python train.py --encoder_arch="resnet" --model="audio captioner" --dataset="struck, bounced, scraped and rolled objects made by modal synthesis" --train_examples=78125 --gain_aug_db=6 --time_shift_ms=50 --n_mels=64 --hop_length=160 --input="log_mel" --spec_augment=false --win_length=512 --tokenizer="word" --vocab_size=50 --encoder_norm="batchnorm" --encoder_activation="relu6" --encoder_depths=[2, 2, 5, 2] --encoder_kernel_size=3 --encoder_stem="deep" --encoder_avg_pool_shortcut=false --encoder_widths=[48, 64, 96, 160] --fusion="prefix" --decoder_width=256 --decoder_layers=6 --decoder_norm="layernorm" --decoder_norm_position="pre" --decoder_activation="swiglu" --decoder_mlp_ratio=2.67 --decoder_head_dim=32 --decoder_fused_qkv=true --decoder_bias="qkv" --decoder_qk_norm=false --decoder_layer_scale_init=1.0 --decoder_parallel_block=false --decoder_inner_norm=false --decoder_positions="sincos" --decoder_prefix_bidirectional=false --decoder_connector="linear" --decoder_tie_embeddings=true --init="kaiming_normal" --residual_init="none" --optimizer="soap" --beta2=0.999 --learning_rate=0.003 --beta1=0.9 --shampoo_beta=0.95 --eps=1e-08 --precondition_frequency=50 --max_precond_dim=512 --one_sided=false --adamw_lr_other_params=0.0026 --max_grad_norm=5.0 --max_steps=5300 --batch_size=64 --epochs=4.3 --lr_schedule="step" --warmup_steps=260 --weight_decay=0.1 --adamw_weight_decay_other_params=0.01
Rows from block 3 of the text decoder, named by matrix and row number. Rows with one number belong to one neuron. Each number is 500 + 25 x the weight over its row's rms, rounded and kept within 0 to 999. All counts start at 0. Numbers have three digits each. After the name is the row's rms in percent of the matrix's.
# gate: MLP gate (decoder.blocks.3.mlp.gate.weight, 672x256), inputs 208-255
# fc1: MLP up (decoder.blocks.3.mlp.fc1.weight, 672x256), inputs 208-255
# fc2: MLP down (decoder.blocks.3.mlp.fc2.weight, 256x672, transposed), outputs 208-255
gate.260 117:500507486516512492494511525558491505524461505500462479492527495484499506519462540527566500486493509481500451505492476506484472491509520499462536
gate.261 087:527531450508442511499510522511488482510488475449529463496493466479500489514484497514492475526537553524473488493508509484504488485476553494475481
gate.262 091:467482531504510507518490486472465527512482505480506481462502498498463464511477493523496531486517458497475513500528517478522475469498486480485479
gate.263 077:517525537498497524499473477487508496529473537522501516479495498477459496488467474490508477521463466498437522499486529528485498508475504495495508
gate.264 086:517536508513514458532507497504514508465523429511491494520526468424492512504493445508494529501509481478481502484512550499479526504476505469510503
gate.265 089:501541462506494532484505505484541512479473502515516505492528503451487556496440491538476475527511478485521505509492515476470495506527492540464482
gate.266 089:486479517429468517482502533519525470478463533445486503537475490543491511488527479508519512474491478440464533520513503511526555514533520525472509
gate.267 115:464471523472492494489471509544457516490491511526460486479535500461516532477498550491480499482523497504544487487498495507508448494516499523511560
gate.268 110:482520513491513477480491492553485481507512483530507475489479496493476525541494488473505524533491514505513500475465558492482519533498537530483478
gate.269 127:566498517517517485487491515502472538508474526514510513497500512482519536498496519536540485535534539488538492482492514461541491545510520517529479
gate.270 121:487477497507481515565515491503514492492496519516507526450511518486489545454511478505485472516530504513491513494470496453545539501515467475516556
gate.271 103:493477516442471506462484496509455501507516538485520501516489476550498531473515478482508481481507469447502497521536501535495492508496466483501492
gate.272 109:500498463474512494494458464458471516492511495481498543553488496472451513524492501515490504479487522489518497527499503525428461483511479436517512
gate.273 085:503500532486461482482515506523530483533463513507514508521478501528497491503490519481450481465458457523458493498536481480462470489487532526513514
gate.274 166:488487466504506509504501523502474508534534485495555495494524493453457504477502516478491512452518492496525477534490476480486499493450503451554537
gate.275 101:535492539476534517460515502490514490478529496527512470507553523495501533469508516510497474488512480505507525529497498454482491524491487526519545
gate.276 086:513527449456509498476488529484470527491532547518518531514510483521454501518478498523516495498502523549449504503493510485531524504533522514470531
gate.277 103:505447499526516462517470502509511520466530494493493517447525487481516513483469511512472437508516495533539502551521535536497483493511512484485531
gate.278 080:505513484525514497509490489462490464476549490502535552494480490521511482497497470529512469485454490467484456500519488519496475498514496489523531
gate.279 082:550505496484510484539522527505462501476492494519490494519507492477474552505502533495497547512509518469474508492531514511466479504492490479496496
gate.280 078:497492517526531493579520503528458530508515493487541467517490479498468533472520537516505499502499509510540468503498484477511505446499489463522467
gate.281 080:514503470535522530502504510468535508534538492533467521484441471522450487490518447507508484512490493522444530502449479506481538564534499534457498
gate.282 112:506499491487512517463462503466528521503519536554487508537470528509521489491496512498517486483500478492498496535542505526475481483539455464531502
gate.283 100:512453497541507467530491492481477491448503459496510496524498474493475497447514500527453482489501496533482501507502508533454519507529493472512537
gate.284 103:488526476477488473482529491497500466572473511474514514511482470534535488506505517502482485525515472495526482526480548433535533512486515530535506
gate.285 091:510530531505516494504510471515511513537548489450506515477514477475524505503473516456523521493553492487515462508525476534537532507483518525486503
gate.286 120:498503528456527506468464498511493530514491531510546514463521520482493502476505518493501510492520528453521516560511511478532518507528491515502495
gate.287 090:473501501558536470465556538523515461507522456470501482474530415455521505527505495490495550460456544470529492489490478493494485515494494470510543
gate.288 107:524508511505470502524549497514527517519486490525511483497465537492542546515509488492506482557502495487484515468487509504503512480498543536475500
gate.289 083:532494499476478478501504545503513505496485494481543488540491502506501485519483480522491530484498495479459491516519477522506509544477486446558569
gate.290 076:535521511527510519532482489450514497546501507480525538486485503476505507527490496483520481468481484543464547541536487465493466517488508495486540
gate.291 104:508534508508471562550520491498502517439464526501484503513468531520516521434479538507482503513483494531489497490539486481492525498503457479495502
gate.292 090:514500528486535506500516462507511510555483494507462536473515512499486452503467493526477503511510516559467498537503464519495479457477504464482493
gate.293 091:478509531538504523482505498473500549530562513521490457430484503487517503490488512511457528487509488491510517510525482472476507497518465515523503
gate.294 087:477513505461458514496507534521514489505520527484479520466463512505491547472460472523488502527509535500516486549453464524527511462499493500445499
gate.295 104:531500498487498471516507510484520549498456486507512561508454495489485504426515479512479463493520467494445528477559517532492503506516475454529536
gate.296 096:551489503501488501499516477546519497467476510516509472508471511511534493487497489525518497500563506483534457520447472453517477513508514462510498
gate.297 083:536482505497481465534493503483478481481540524518516540474494455495438524474458509522525485499498534491513482530503500475497530489484470545514526
gate.298 109:492519526507520521470518482508500488499505508520475491479523541492524535540508497516492527521457494513502513497490509484509477523501549549471500
gate.299 086:452515494456461468521509505486514505457514508455535458534464482485467509517522497477499516480509484456450464491496507470470529526496464514525505
gate.300 094:512520522473510507493498516466493524516509506517498551470551496486470525492502492496490514488498505539538500465501512504522501510456483453539489
gate.301 101:543497567503496487507521476549452506494499528471499479498508511495533530521529507529483520504533457525511526498493443450509493511509510564482458
gate.302 097:520518529508470498464476542531499451508496506490503476545486512480494512513517492496519482513463503525447500480541441499499545511465467492556499
gate.303 117:491518536493519508487511472498518496540501501493497472471477487491508468506510492504470521507504475533513493484494531545518506524513460502559496
gate.304 091:521469482536412520490490504511503510508513473490477517497531496511506560519507529536491488531492523507471447483520519522524484501501515486460471
gate.305 116:538515522502487516491496479499513520510489529559523525473464505497484523548485464502473513516506475541532491457502533492531515513524512499491525
gate.306 105:475520480477486537499514485521482528524499516471534510510520459503465503528492512511485497464495540524498520488494512545457498471489485474484552
gate.307 112:482521482503486506498489478498475481451556463499508497492492515443519498513516502531475506495507501477489496479506484499462491482518507456491553
gate.308 118:523536478480478518530462501483516526447496519466489560490463518509503509455527495561474520491494484472515522505512479527529475467518462484508509
gate.309 120:501499519455522524498475519534499522476478522470485498523526524510480494502496507465548523493488512497510495500444502476500493521469520475482513
gate.310 098:505489490506499503503489522514521501484500517496503497524498484494469517469488516511524520501542498433472514537490502446478452488468495479474500
gate.311 108:478484482552524505454493484518515526550529498468477469472510479472532531495497497509506514510481478541510469483497490501509492474514500502443471
gate.312 082:512470494487534426535470519493483505504469530481485490488496501492472470477514518499497501499500488469481545491523505521510499485490520518495502
gate.313 144:498471517512497488472496540504488518539501530471541516482496505463444517488511522488540480469516486511533480528520495486506510521497514488563517
gate.314 096:485459477482511469490481528509516519485461502514513464533462496491502530450530533516469461491484518513514535550430480477560497485520491456520523
gate.315 107:519522496476510471462508509444497491502490487476489488516470469494494490524517459520432495483458492505540520478544513531498524527488506526502482
gate.316 093:503491518539496511527490513526476525445468529521479508517491518481496464488530530464492557504489486492515453451492495514504501454505471489511537
gate.317 127:540486526507532449461500468517470520535505509526510501426484517478514563525494519481507501507512541533586470496508527463502482475518496523507467
gate.318 076:500484501463525498516547485515521553544468513556504494514527486493513499529478487490505512529450507513497514523504518540488515499477537491511493
gate.319 074:500481496499488496489533531545500492487508516489487552474521498509498469482473520510510456483507472484494490508485516514488469488452491486497479
gate.320 082:464508506479511460480497529504546451518495506497520497521503475544533513411499505496526470491518478483507510531485478484475521535511492531545504
gate.321 086:505487524511515484532479497516460511442476475532502496514514555550478505491549503514525493482491489460518513520475525485478496486465504489484497
gate.322 101:521510419517537513544466499497492513503478519503482523508470532499484472462503494515492510445507513553496492498486525473473517508512498448493568
gate.323 085:501529493482487475506495510526510490506452537511538502450552516482442511470464514521529476525484508528503462573489492474477480533513528490504531
gate.324 114:529462466523474493488529511493482536448498513506508519513506475470478528495510511526481451500524450503535504505511483570491508497463517479545546
gate.325 117:491496519478483483447488517562501514515493524518502505474501507503492490515497526514497498510505537452477514497533525524502466514498540517535495
gate.326 096:531502505483475469493499518506495526471509495563534496527549512483514516498534535485496537496519490494514522450492471476528529509516511525487504
gate.327 088:486547500494530480505512470529478483533482486507488489531541507504493482490517454515569467516471530493512474481457504514509528500472505527483472
gate.328 130:483509573460515494456506516577503482517489558508478493448515499493531516515458502496512513467492513490519514501476498492540509476500547516514457
gate.329 095:489456518504521517525525506455511535528489524516499469512509491506491464434531494543499462540504517552515530472490513475498515504501461481470505
gate.330 102:468499513472489498464501494529482496467510467507507482482534475458541523536528471533528501501485491470467479448496467490471488478501578522449476
gate.331 121:465502528508516508483492490534506521530489522546452455467530505482487516538476502524497503505472484472498517481496488461514479487458548535473517
gate.332 100:478496539495499501535494492506525497532513485468511510475521491529457486506503512500518489473497493488453457499521528521477474508505505456522487
gate.333 070:545523495517486432516441454467491450493524472491519436507499520487518494508473508497464479498519521487512556498531496459499468439447517483540547
gate.334 085:515506460488566488519523497515461482503495501500513489506541517504482518509524473493494505514518520516536482492514479481491484488528544489504485
gate.335 104:515479495489455480466517507503465497472494509456497504528493490524534538502481504516556485498476468493475468522543489470502512517528483473550520
gate.336 090:491508531494490464504526522515473508510511505480475487487513445504530498474475466551501473522485494481484522514480483492455501489525532447479461
gate.337 097:508486477497492510497483510508543490524536518490484490529534485499536522514515524497521490508506502451482475484510523486477498511482532528501513
gate.338 105:500496503546492505518520492509512490453469522517488543450510508519484500509451474526477475487464515512481520511496515461449505453472467478479514
fc1.260 110:481476521466500498519505510482537524502524477502492537522466517516523473475530486510482481523475452486454490537484514525502503501489499507478494
fc1.261 115:470500476493482497488502537431470520525498461496509524510499480458472533508512528507468497455484504501504509471517488522467469493520515462514536
fc1.262 108:500517469505479468534504483482483478484493502503474522513516472484478522505520543467456529464466469505511473553510514561504521484469503499479556
fc1.263 094:484505471502477531461516526559475511508502568502487492489468525523471477455502509511569526465497475502504503505467507508465522539479496520515488
fc1.264 084:474560482513478502476571474533491508501511506541468504490464498472491484549493506512526541518450443484472526499554502462501515527514485490492494
fc1.265 105:536437503525492539463545509546465468537486476543485499508508492487494532572425509474481478515510480526523545496508495498498527491530513550508470
fc1.266 089:538515484509491516534519505471469489513523485524506526518479492531528478481509473515542513502472494507514516516522479494476526556508473521506485
fc1.267 107:511471473515525522503485514507470502510483507515498533516521482498510511496553504490522521468521506500462479519489557522520487480496490523507528
fc1.268 108:474457535515532515507512501504507489548528492479557486504535478512492495483508511496475458519517558490519438541475556454493497452518483452507490
fc1.269 123:467480516484483525497521484480516515519536487499530461480468468493511517451481481474526516500527500509478534508488508499480547508467482539485427
fc1.270 103:465506484473500554472517493497462500509538497474524521492511493516540493494478509478537495508505493472518484488507532523464485519484538474474479
fc1.271 101:476507558507482515490520512491542464486487486495500506487494522454453446514522510542497520518496488549508517489510471504548488544484500506508493
fc1.272 093:472493475511517482494501556475511498548483547498505522505450539512516524503492512475507489523503521502495490515470492518478544562512493458514521
fc1.273 079:473482501503482507492527479471471500505497504515482530481464469478478515462486471490481479504481499494516495440492494545494527559534527525471488
fc1.274 160:499472476501503488492541509459498511528532493480483473449529500425471519461485514485532513459509497545530496496499522507465527523482501486540477
fc1.275 123:551501455485488478457498512495520493466537499483518507541475494489512493496544532514518513477484503517535502510471464453461489477510505477491527
fc1.276 078:461515517496530493492479526484506504518509480458510477482462514498497472517506463494524510538510501491474511512522543492477545515519462520533491
fc1.277 119:489510535529503490476521521519500522516517492505518496468485495492517467465464497505556512534520517477546498556520476517529494486451501459500486
fc1.278 091:531451514513531474498518480519492489513489469468537559510528451524486533510506543490530492520511520528505520538469505505511478503472481504515495
fc1.279 083:444542515538487557508501478512452509538519465502484469468454514479501509503495457492480538497478511502484517481483452487520511511479503537492485
fc1.280 078:493475494512508488494517481503482497553529486463531520536536503507462493500489465500528533518529506495511524510492509510505468479548492500496518
fc1.281 098:514519485505520530471524506492489494497449546485446497506459463482484488496481504499521509526467472537522527498506512494520483518489520503479496
fc1.282 099:472522498529467488488527491479480499512510478479456480482525490477471500496469496511489476522510471497510530429493478468491508506494474505464448
fc1.283 117:524468447502481489532482487475495526521532476481536507526493504504480489495535480494496506468520493513474469516495481529489489522518473470529483
fc1.284 103:513459498519494504520518506516473540452480487497450488467557509459484504513452523490565505485519490511501499488516443483503481469480493480511471
fc1.285 088:518502515470486497549522504514528479540512493486476535494416501463513474471460455521524516467510492502488473516482438513502529512466463503531525
fc1.286 105:547518510522514519494520496469518495463473517513525469490540510548491513510498486507500477508494549501484545488523494522522504522495482559520507
fc1.287 092:458476530488513528486521542528477471469506466498491479517535507480485529534497511516519518498510534547479511549507476470504514500541528484477536
fc1.288 098:530478489478487501478486478472476478542540460487493525475465461522507502490533486468477474539496455487485546501536512516528479529514496532504566
fc1.289 098:497496516416467443515522510502509504491468550500522505513453533506507494495485518512487489503450493473506452518511466514493508550513496487523471
fc1.290 083:476488500552512510532525482518536493477513464478561512497487481465501514463474499467485523514497489514455514507485463474588519535510484510512503
fc1.291 107:507503469493517487543495512485481509503500478493458534536476497480476476483498497501496501492480490496480512504535482524481495474479463467508520
fc1.292 090:500512518524478491506505550482568497494505508518524546495435445488518526474514513479478508521489486571528473522522504514478513538447454471503531
fc1.293 097:485497520473482508506483518488533518523503514512500481489472488525539462527501502495474546498446492481516469475500517491487531513502508526489510
fc1.294 093:483519543483492515547490512503528470504477487508484492485508510493489516481521488471457523520471496516533513545461532450536491451515498509516440
fc1.295 086:526474491500502477520470465533549558453494504489493521499503515472489496537502494487490512496603514471479527542538463502472469473495493522484502
fc1.296 094:543479495432528503465524457478496493525482527483507435479528519527512474552486512531493562497495493474515540467506505502549509533519531512536458
fc1.297 087:501475499498536500486506455531531504458527509502519481502510540523500513493515537497471507493535514489520499510502525516498472469524531399526507
fc1.298 108:501495512491486501493527431498478459518469502544500483454505560476528497553496549539536516535483518478520517456502494482497489499502538571501479
fc1.299 089:547516489515508505496497487483503523513486483496473503537483478511499481496523478503515532480457503540474477465514493579466480510506538528508525
fc1.300 119:511529493473493500518522519472543482449480487498511534512462506479541528506492484502532461517504531529498508466477482487536536507517510509524529
fc1.301 093:475509519528493482492481520530517491539541495478501550513489539530485493523525538526503470537522518500490455505554484505477477496522517481489464
fc1.302 091:480502494438484561470513488512462525520462483482494468474546477541467499491459498490471468475538468488516532541495494501489479488473525515453504
fc1.303 115:453493515507537533526519495517543465440494490488494486485494555498535532499488447472506491454495486470543522473509516466511530515531487541450487
fc1.304 112:501511486548482498496557509599529499478478521512469552486468506529500499472495532517556483481526502499532487500504470474484522475460479502491478
fc1.305 106:508498456482490544548503490502488530538522501474514521474492515512505463495525474543488465529493497529499539461501505529515513503496518476473520
fc1.306 117:511533473485492473486488512518515471484480541560522505505498532499478452527478565477495545524504473505506515492509521492506495509503530526540558
fc1.307 104:541490488485521491478499504468491504520475559520535516495496497533520473511470533513523505489493507520512509485484521516529489485531504542477517
fc1.308 105:508512478471526467508494504512514506474535468457482511477547522501507483520541497512513507471501519484536448532515512530482502513519510482550503
fc1.309 120:487503512464479501481523509492488488482472520453512501536480479541489516526531478491476512537538545490477512554474536516484516552532512527463494
fc1.310 094:496512481510553531475494502463486523476490501493498560484483522499477539488525497490478545542488536511506508503489524502522482518519491490526519
fc1.311 118:490499499485488521443524524509500482530487508501480458465511523517507522550473518517476486507491502530514493463502465490520486461506538490487460
fc1.312 074:507476491501463530469486487454459503511544484440484449527534530501495540524492521490492494471493477500520483499516478532486474505529481445513521
fc1.313 124:535495476529549518507558495530500499514465509511517535541515535529507536494495451541532521519532526492500511474485516491516505485515500476457486
fc1.314 094:505490520496492501470470484466533497515499505481515474479512530508488504507452527488494516505497477480519494493517462486552520529499530521525459
fc1.315 088:502502512517535505461514467486477527515510499497470518500499495487466526494475574549534528540477533531501520497501491508508481500463540489495537
fc1.316 104:496499486498501483509434497549480533533486521531474552478534507484510451506484518477478508465532516464507518479501495521451462501511473500484483
fc1.317 097:452496492502470488477503488502481441469503463506484459545471485496463475549486501501546537434482516470492478481472538476522506494513544515452465
fc1.318 078:528523452535502473512504488480488501504510482537510526541533492451491501498489457529524509497492463505485470507488507517532527468517521486513524
fc1.319 074:468510510467500515544510519480530503508437487524522517491500512447542455492504521493525472519525518509538486486492473518507535506534499493519525
fc1.320 077:520512513514482512538472506507501500485500492510469486459525487504499542509512498528500509539511491516447512507474522499484518487490515476467485
fc1.321 083:493465482512549544488477528505502494523582480525525493489480536494517537477508530523502484513503497483512508548505493517489457492491456456512497
fc1.322 093:475495500513496504469529479516509465510539472490472529484467463514526491474512469483506512512510462512521495531513466510518520496506497480499475
fc1.323 100:535458466498505462504485532472527526455519482504497544503513477510469504509490525513481469488507551509508512506532506528484491499465499509541487
fc1.324 109:510487497523494496527503525515485495469530473506497476529505498527507515514534488494514517528520486503528512509493489540542519543465524503497485
fc1.325 108:494513506472466502520528493487536471487494509513535510498502491516451494486493502526484495510505524444473515523503532467530509527515511538490504
fc1.326 094:503478518519467520497515501521470529507519504516505523454477499466545505518471506515530508499493501512485501457521507554522414494521501480474492
fc1.327 085:525489501500474493480505507485470497526470551462512479527529533462537484531540491506505463525471536507468490500529516515519456474504500485494453
fc1.328 109:496507492549492495525512497454510526519522461487502522510478475504497496468511453466450463515496493550482499498509514509503515502519474495489502
fc1.329 116:499499491507491478526528506486510507508499515503533470520505479497527490467514482538478502490489473521515531521502542467478516514521461450500466
fc1.330 105:492496505534517501522489507449493516540500539505524485490469507537469482500513479514523521514471480508471491502506546499499503514485505529471509
fc1.331 130:475542467518527529504493513479459530516522505490520556535483499485488484459528509479451472505496532536488485509518471519501494475501511492494518
fc1.332 105:543513497477490502472486531488476500489490516526465497498492507470479541534473470489473506496507500518530529518520463475546531483518463535489520
fc1.333 082:485468529501508431521480491484507496480522515503493482509467514439504515529472464470544497508457492488468531523487446509503487526486502473531477
fc1.334 096:451552497503500500510522456501480490498489482556531510478553504532479491500507506528470540515467507511480479502455495542526479481518448527476494
fc1.335 092:525535521494508540518482509457537510546509488541514520430498507477491502527531471508468505518507485512538525449485492522540500495466494506454479
fc1.336 102:492487470464534492520529485491523526460491512490537495530482462523485503469597497487481476455514493485468477541487516519476485495517479463504530
fc1.337 099:518515466506478505518460492512484474477514508502535505490556548525467481491472475493437519517518529473550471494528492523499521519507497494500503
fc1.338 096:527490496490522482482485502534503520453492520524479524493465511531520485518507495526550488443479491496510441536515498493508490496519553507444508
fc2.260 124:463535454482522493485484528523481515532477471486489488533482458478484469491550508553533565468491481484476472535485485507497505534518469454504525
fc2.261 088:507481532529488501540480519468496493532494494476505524467504518465501478495515517516495501525516484522473495491470509493472481503476497481480551
fc2.262 066:486535488479487481515491525497556522477464495485508506493537501508514522460486498472520482492455503507551500464494458528471481503508477523493450
fc2.263 079:494521508520509531504443519512539509474483495525480504521490454488492510487528512541500526538520469491515462537533509497513457543500514496579511
fc2.264 081:473510511475512471509500474530507511502457497537536478496494515493495439523537495517537465507535492523511478539515480509548483502518482495547493
fc2.265 125:496506504501504494523501507465494512483474554519499546492439492566479499497481541497527488509533474478529503479525502490509505493467500503560515
fc2.266 075:536484506523498490548519446486505526500479561557484517520521476474483509457500502489462527523507508526511528533486513518490490459473518471505538
fc2.267 106:490485494489516522481512511515525483501476499486493486519485475519506499490505543515512500472512516501501518512487520528465491509499541495542504
fc2.268 109:507525504491513507490512519484486489505484480556536465541497473446477505526502498507471500520489504489473468466460516480457518453490527485504467
fc2.269 136:506530504506479490516523481458504517508492508479491498524478478493496493472460534475483504502450483527514524469532500493527514475468491500489506
fc2.270 096:477523526533504517506508519469513489514487548494519538524508503497508492492496504491500487493466496476502486467509503487516491489494508525501506
fc2.271 096:519482492461512513424469509519496503503496492501523488519459477440523522508537490516555491544541487456512491532532490505515515515494501468553520
fc2.272 112:492523497509511494507524512507535468541500533456513476482490538522497457491509522504473505483490493511502515488478493508458519535505504530473521
fc2.273 076:459522472505478537464492500540539486490513451487453507479513493504531504475497523518461515501488492564492486534525505476453526541531517467493504
fc2.274 219:486530537512472430509524516491471496501510481497478467477484534482526504484519460486489493501497486494477494501461500472465476496519496531466488
fc2.275 098:518526500550538521511462466490466506513501527487501523499485512556504461480509521497464467535529491515477499492480550522520495512479494490497463
fc2.276 078:500484464485537493534489512531492505489490512517460520529493482536520486508490500474535509503525492505475527506482477531516511444498525496525482
fc2.277 136:509506526538508537500483527494547485493498524460495513505537524486528475486465492509527508506481479485547498454516498499519495523474489523483445
fc2.278 093:478491458459507450484544507539440529545483473500504444523497504476501501502515492490487523515509500486496523492430484507502477529484528502547504
fc2.279 071:501527481480513452442563498523456486529484502462543500491466520515515536472518484507467485463486486524491496533508493510532534502541478487490557
fc2.280 058:484498475513509525520523531508505526464495513470512500512533511505455489495493499484498483495508524502473520479525549506496481530481475523503478
fc2.281 083:527504508505494472485495456504525496480486461469496528482475564504523481510504525487512501456481506530483502507462466494499493517480479505434520
fc2.282 099:510471493469486507490504497514497540495527445517509470494496511452458541518523517544508506471495484483518494522481510515496502490510501463499482
fc2.283 106:529473528492506485498507514526497501467503536523508543535482523518475489521491502499509527505542475509504484493516497477539545502518485498544479
fc2.284 141:523516447485491519466503469509491510534541483471497470493505495481491480509539524514491481471488499493534493511484474506506507500483526472474529
fc2.285 081:528517487495512500521522480505461449534503547516513472483468478473478514500497501535456523499478507494495490486480521498482485478496523518513505
fc2.286 133:486520499475513489484493541538515516473514512508515514517503515502481500516501502526514509509495513465519488543518507493446481533543516494531469
fc2.287 099:505465504472510509480513545513547467490492557484466491468523492564535544493457504518496501499549510538529538509498530486478507522494490526519482
fc2.288 102:535541505511459526535463515500528525475512521518477478463554516501486454469491503487491497471481501540500512443495503482528501484501533516494468
fc2.289 076:520515492525515539507515467482512518508471532453508497475527492563510529503473492483501498480484483517478507516529505483486496472544511496485500
fc2.290 075:527486522488515472450538466510507509501476459486539496493516481509448564482495506481508492490496466486524482474470475519502508500495474468517508
fc2.291 108:521441474455504485466516489504520476481495470462519503500532511523487501532514499527492458491472513494494462520475477510473496505543540446512463
fc2.292 093:527476535455496476514519505486536464505520516486493503479481465464527488472533498516500497516467556480539507526506521498507480528489494490494486
fc2.293 092:512487481517457484526533493454525532457489510507523542491451527557490519485506513480513489481504503498483551509538488460496516490482507530514513
fc2.294 102:529485447525515549521511467503479528520529512485506502507518548547454476492491491481448526468494481523482490465531519484477498528504511505481530
fc2.295 083:508439491515506515488508492473492468476466529489490491482536501525537530485486480459504482450491524504497541471501506483502552490531462536491473
fc2.296 102:520514471522466495493489488469479492536527491523535473497517478491487493493476454493441462497471488481511519468476522507569513524508502501502515
fc2.297 087:479472494523482522517502503464472506512514433517527509488520464457484561522489482525486492481479498480505514533501529495573514457485468469492517
fc2.298 094:516494523493501480536498515487506482468495533485531561557514474489517458478530543490490512538531478507485456507469504511467507470526502492515512
fc2.299 084:499488451497503508489455475486455526525471486534523485526507511529573480473511494504503491475512496474473572512529473522526524516456464527500511
fc2.300 091:463461528491483499491541539478499498446483483467501489484531537527524496497480480493567500504521523477502519488497510501490512522511486522505434
fc2.301 086:510508494506534460485517502512507503477493548456459516517524519524486453508509504482535506520522498499489504479510500482465488537476494509537503
fc2.302 088:527467504476520503502480482507509460542538497484519438518515465480494528502494486517493551476458490474507486508537499512511495475499492472512480
fc2.303 114:486517513513499494520480491476532503460536518468531509488536479477493491509453465514488531521472485471510507484546505485496509488500503518509500
fc2.304 106:521513522453500519553529499508473507462484543565513491529519518514492528477489467481506506527486483471476487506531505499497450463503448490489491
fc2.305 108:513471512490482496501549539514516513471493524478498532519497532536537535502534522499502469490529516467536500509529507522469498534498502523496482
fc2.306 100:507497542510457471532513528507505489494495488544505528506515541574490470489459544497498494514493510467536509489515516508506503507516497517486454
fc2.307 123:450520503474473523517505496513462471495498456492520470509521462476467507514523436499485494471491506477488496479467486500479471472508478477470497
fc2.308 117:515495516487510468500496533523516516520503500513501472518526488458469503510481482537514535512536512487534481503544512504489471502502489504485437
fc2.309 136:525531528530525501538481501477541522465481504508459537511541498512505457509476512484543485536500496505517473484525485521524506500508485482495472
fc2.310 104:499493461495510507488472478500494505475500520522464514489493472539481510488531531492487509496449489526472525475491488492497515501472457500517540
fc2.311 098:476477512468488473535496511501536484449462552514487528519475504491516486503511481481500537494494475477542499511545496517451498524483476523516499
fc2.312 076:486487499501491500449518463517513484515465497463485518499567482472524516492510522538495458449520490506536502482527506571479492507491488521480523
fc2.313 158:486496503502550564483468479500517480477489513509509525530497428529485472515493555540478493504514524503502504509563499531523501468498510463527520
fc2.314 094:525549472516525529526460464463506513526495456483492515486474480475486482488517541490446480552469507496518507507512467501556532497508497493469503
fc2.315 082:501491510534481532468534462483524512540486496486497475457520521497514562470483521462488468452499448520499491537488502521493476488469509524466528
fc2.316 090:533481534515485525508546542514519468453469485483515468520471485492489524514482473530483535504480465501454520497493487537472504498517496474495486
fc2.317 123:527498481491503469516497483507520498493498506489516539491512510531461490498561539500504486501515526508465515528472462518483505501506515496521521
fc2.318 108:494551476517541501545473468469501519546466496505490538507488487528465475487530511515496505536462481491494478495515482497550513484501473474475554
fc2.319 065:504546531498493451499463468510540496509504491525456496525514490515503486536470511525479542498471531498463543503527501480493518517534533478508515
fc2.320 074:477509500520499522479511493495507483533522479490492460501491510466486503508492481524466487485504481472510473467476502508489520508508501541520454
fc2.321 075:478501504519493466504505481485483522501500545489477480515423471534566504497519499510469544519518533516520496509522501484542541520504508486505529
fc2.322 085:522517459487542498488500511484485491519494461506523528500504490505511450559528538471510475535521478498505483458490508518533531503520566507485518
fc2.323 083:510509512457520506519514527519530495464525512551521510495484475448494546446502520521471517506516475496501513510493511498434488521509548507503515
fc2.324 124:484532528496517545539519539507531485505564510539470452503508498465505497511477479525474507520504508517485500457515509504467498516516527519499464
fc2.325 125:508447547474488477494482526525503513457513486507523499506514519511500524504498471517517474521545490490517527506529529514492495517497509497515460
fc2.326 091:517495473518517530493486482480507498515470485491501514488540499482439503478499507510448479522507461519494478469562529470488534516493499534517474
fc2.327 083:518513485531532525505471472498494477506503540493482502478536504551479471502463567502521453507522477470510509494525493488515507478492507496523506
fc2.328 103:525514484499516491498518499464487500514500482513511481527491457501523475498491517492491488498481478524546471461506495497515519493487490520515462
fc2.329 112:546476536485474529540483516489567492526497499483488515494507541486510466501484499492533494530467483512495482495488483511482494518500491492472505
fc2.330 092:503484470527498492463504528430475518525485447486479485488477461532511505500476546526504470472522478489520511514499506509542524479491541486498505
fc2.331 134:464544498527479539506478511502484526518499483494488505510494486481555498492500498500512482519490501529507490447517476507528496523515483521497468
fc2.332 098:482504475499504462502531502496525484487482489507510497492474472505481473508514516479496494497540502507516515499513485493471532468482492488558517
fc2.333 064:486500519532496535507499493472501549511490485471536511487464497500569522511492586535515533494518534479481507489481503489500498518504464498527493
fc2.334 099:506458535503503554529490497525527509506533473475457490495532499489525496506548529491511469469503519520502472540477486484509441465500496482453527
fc2.335 101:487481503479563501541505510510478471505527484517519451488505483469468511484509472542494466492502484463504488498464491529486487490499518525509503
fc2.336 107:495468536488491509466500511482490483513513460474460471488531482439503505516494468531491479513490514543458497516501462517450505470531517513490516
fc2.337 078:512472480529546579522459520499510480431480530492512556547500505507510513507451500467476483493511531495512490495525465512490546547481512499472500
fc2.338 071:453481486444469465489536498491496490475520509526520498520487523528518537508533530491503525526469479458484536540501522514491503537486490505498482